Rows from block 16, named by matrix and row number. Rows with one number belong to one channel. Each number is 500 + 40 x the weight over its row's rms, rounded and kept within 0 to 999. All counts start at 0. Numbers have three digits each. After the name is the row's rms in percent of the matrix's.
# convs0: first 3x3 conv (model.decb.1.2.convs.0.weight, 96x96x3x3), inputs 8-15, a 3x3 kernel for each
# convs1: second 3x3 conv (model.decb.1.2.convs.1.weight, 96x96x3x3, transposed), outputs 8-15, a 3x3 kernel for each
convs0.38 098:526510528394271503473431469541515543461497505490480507502477495518661479526510482480510511504472510543530528507471494483471442486505492487515505438491537482447501531523558503451541468497526486490510577481465474436470
convs1.38 117:423512517478644557464488507505465489546532523501526521499489483539500581497501494485547544460563607534487479497559505538564424494474450486517480503527556483535485513451489434657585482517528518495482547472499495496481
convs0.39 105:513499455511558534509467529476491446520396464478474501533566487502416479479547573545465517462576504514467529448411524548473497488485497456496495496459491489553466497405547545373522485471514504462548478314446578484519
convs1.39 092:498466510512386487476544520521504507596561501508428490481486483454402511511553467453520499425492493512542463540537496474517503528522487480532462462570468489551511483530482583374492507551514471470544489506471515502500
convs0.40 105:508469486495450528531516503481469470472571454548476485505528506475575529508493501527526506478411528486427521499569496484533518505547503488521480489512556514493481495463518441560494507483489486456479515435542499485499
convs1.40 092:534525495487482460531463534499581503440494492492431485498472485463501454496439465502544490471507501517558504481561498517490503474453486456527541518596541543502527469536558430302538475531522508513468493489530492478517
convs0.41 100:502509511531568500487494509499522477507522421463522467520518478535577502494441483490525460553478482475511490489522489470522485491514500484540526513580427508543504546562493517537502515423510501529493449504468470519484
convs1.41 092:500483500488443479550558539483492526493540474533524501498464472541493493526517535498456505511492547478452537520530496495545518485453486503509501504338541501504494497505486489521464480453466521457528474520458491515506
convs0.42 113:475489507448493518510592458504508525472558524525451473533514502434546518510583501495502532506553499496548458508515483528476507495448506495485523518450535518503503492485507478532522500484481496526501473377539505462527
convs1.42 094:516475502427493563493530514516466538509482591509507508451479483509399533513504495509465492533447525498488470529489509492408513506467514521470467509401536488490465492515505539556575497426465478497504555525501504485480
convs0.43 090:506497513480433512485544486488435519502564458479532511521478511541525501500520483542509500529485485486475533478550540519593514447530505480561464533522537499505514524495466522465486501514469480486472436507509507503516
convs1.43 122:519530513551497572543514533461468455463504497482428481501463468485601492453472501482479489474486537482471498501474482535432520512447514484456504496412505499510479455523479476534479513486507523492514577512478500545511
convs0.44 095:510495539466374595473525535476482484456543495450491491482460489609588526437465511518486460549461505505497524539485462554342483515502509467579496441558449516473477552521496558504497517437503488509482480521469490493512
convs1.44 098:485513520469455554509486516495500494465678539486512508500526548513420557523445492525506465529554466510600509508523514455603368498536502485550499517440538479506490507455525542453448529528488461442470564529480500513519
convs0.45 099:472407473472446481477432460513463452520486469493461489492539509491432542498481522490512503489599505487521486501528502507422504508505512561643539632861634517570534509477482457534467505468488476477505479450415506462514
convs1.45 112:506531463499523576482527482502490479470448495490469489495458498474340466497538480473507497440602498509438526504451446521460435521516501494506519499366419488407498468500500541715526479537516465505494479575477449459480
convs0.46 098:505508488495453493508508559478487508459584530485527507477522495513476493497474542508481482471438499492541504496501496494535454511452495515484471487583493510475489499491480484598467492478483458482475445622486457559470
convs1.46 129:576574497493524511518527507477453507506494504488468507523466519474532506471513496564542552555426489522510517494514486473456517493471519515466522417495526491486500439471498548432521470499509518546538547479528486490475
convs0.47 097:502471439541665511487500432512476493479381482473484522497507479513413549506557493483483513515516493504509529497505519551610490519515497543518483532538510485536482474503536452584528488513496489481558447501550506544554
convs1.47 095:448484483512606550438420444493501483482526493511491488492513519451430515503468511448451475459630523490511474503498528457530555509470526485485523543426576537535500491470533460493493474405499498477470508523478482579464
convs0.48 101:474466482533516442496513493492406543475542521510467501501488506510667474540487495515515516444472542459444509495480507480423469506514505504490451438522512493467488565545474504426415523439518475477455456544467478466472
convs1.48 103:564492538489418508547497509493505488524585472489508463540472523517446534527440492582524507441380500512481498481487456520586468498580484501562534540533530498549444487553510509545498461502492470454462509566532491557509
convs0.49 098:508537465492319466493444450454530468528492508490540483484481484525552493503487510479487518442499482534531506514539503562510503496521503506460483437520433472456449460475526488469513479488484453468489433381467498464501
convs1.49 112:494572526516448529529479521528502473509476406477422482552534492541544477489518479553458480476556481489547513456453493464491436513502457491464497446335502484474548569491529581465592543448488493495484524487493521477528
convs0.50 088:502483495534632510483526467512460507530503506501478492491513519496457506531505514495493473491484480472493509509508496497453510509499519495532502494567462526487510494483497533437506507466505499504488645740479463426524
convs1.50 132:504515472544481572543515482521468493456682498498459530520534512527408494502511564512561536496422490505590547506537507504510477489528545492483488471544485473466506510504542502630573493489546487517506524344439494465483
convs0.51 100:498507524523638499533447550487515519441520510517482491513537497564429527476460483504453485484573473494422514523475472618631494506467503513473504498553452475558535504466492652318516470531529519493463587544472541500510
convs1.51 084:482561475487333487484472529523613480458393538504502519507468509514489470494481490547586479532433604473441512510504487518541420495523501506505536567578541535498500529573480517599502533506435517509440456588536505497485
convs0.52 097:488510515472595417507491498527480530513451531517497511536490492495632533528508495517446488469557481485475512477535522501463517488490514524452511532391550523511492494556491485753292459541461517497516489601521498503519
convs1.52 085:500499487485499475506498497508478499525430499488495506502515533385490472485485471491476506472554491490544514476521511519502539499564513474447488457727474526528473498470536525206478489476445467494519539414504500518534
convs0.53 101:500502526513439397492537487488471511413327503500490500481529495532697570535520481488507481473568514514458522499475496467554488522475460517495487433473500492471496517541528504492506496436516500504503535350522507496513
convs1.53 105:495431499506505538519487462501491515519300521542545519513468488460611485511493510527519518497552502499526489498474499529602497478499525540473489407471526522542533515576506493574461491543495518550522531382530491548490
convs0.54 093:477461472575609488463524492564489480563383514508539527505460507447550487484500467517471485581485486497500486485484525523362523511472527539533515574478500535560511512521464499536456494497500495436484455411451504490489
convs1.54 106:521490477448429484531573481522450518507576510502462484487459516501575492502484485516491520515551324510528524520491518500465576483454508485536499571451534513468547468486448526414430524504427508513507505415516508521500
convs0.55 101:510524538489542488530557441493562521442494501462533523502449511448497513457493479515500503454467520438499559431442469397490511514449511473442532459501478495504505493536537516519513496560512459512517511513565493518516
convs1.55 080:469445545508522550523455558532488438494530468515470505415539513527515498466488540486501493522491438508396497498450540494549491492518488500564494490409514480566562506508489493510431518511512513468507491504475500490466
convs0.56 103:489583463442503515506531499495544492520555480504493491477571492554422520467505516521518507501544493539514491453474465492525472485535498514565511480371507515534499466458520546391499492475505500458504349492518473481528
convs1.56 097:513486512466536592495399466491503501505437507470516445506491498510453500500479479522460504531341383518499534474493485499482458488537486509497512487694494515515538510488516493519521489546602483514516500546591495574516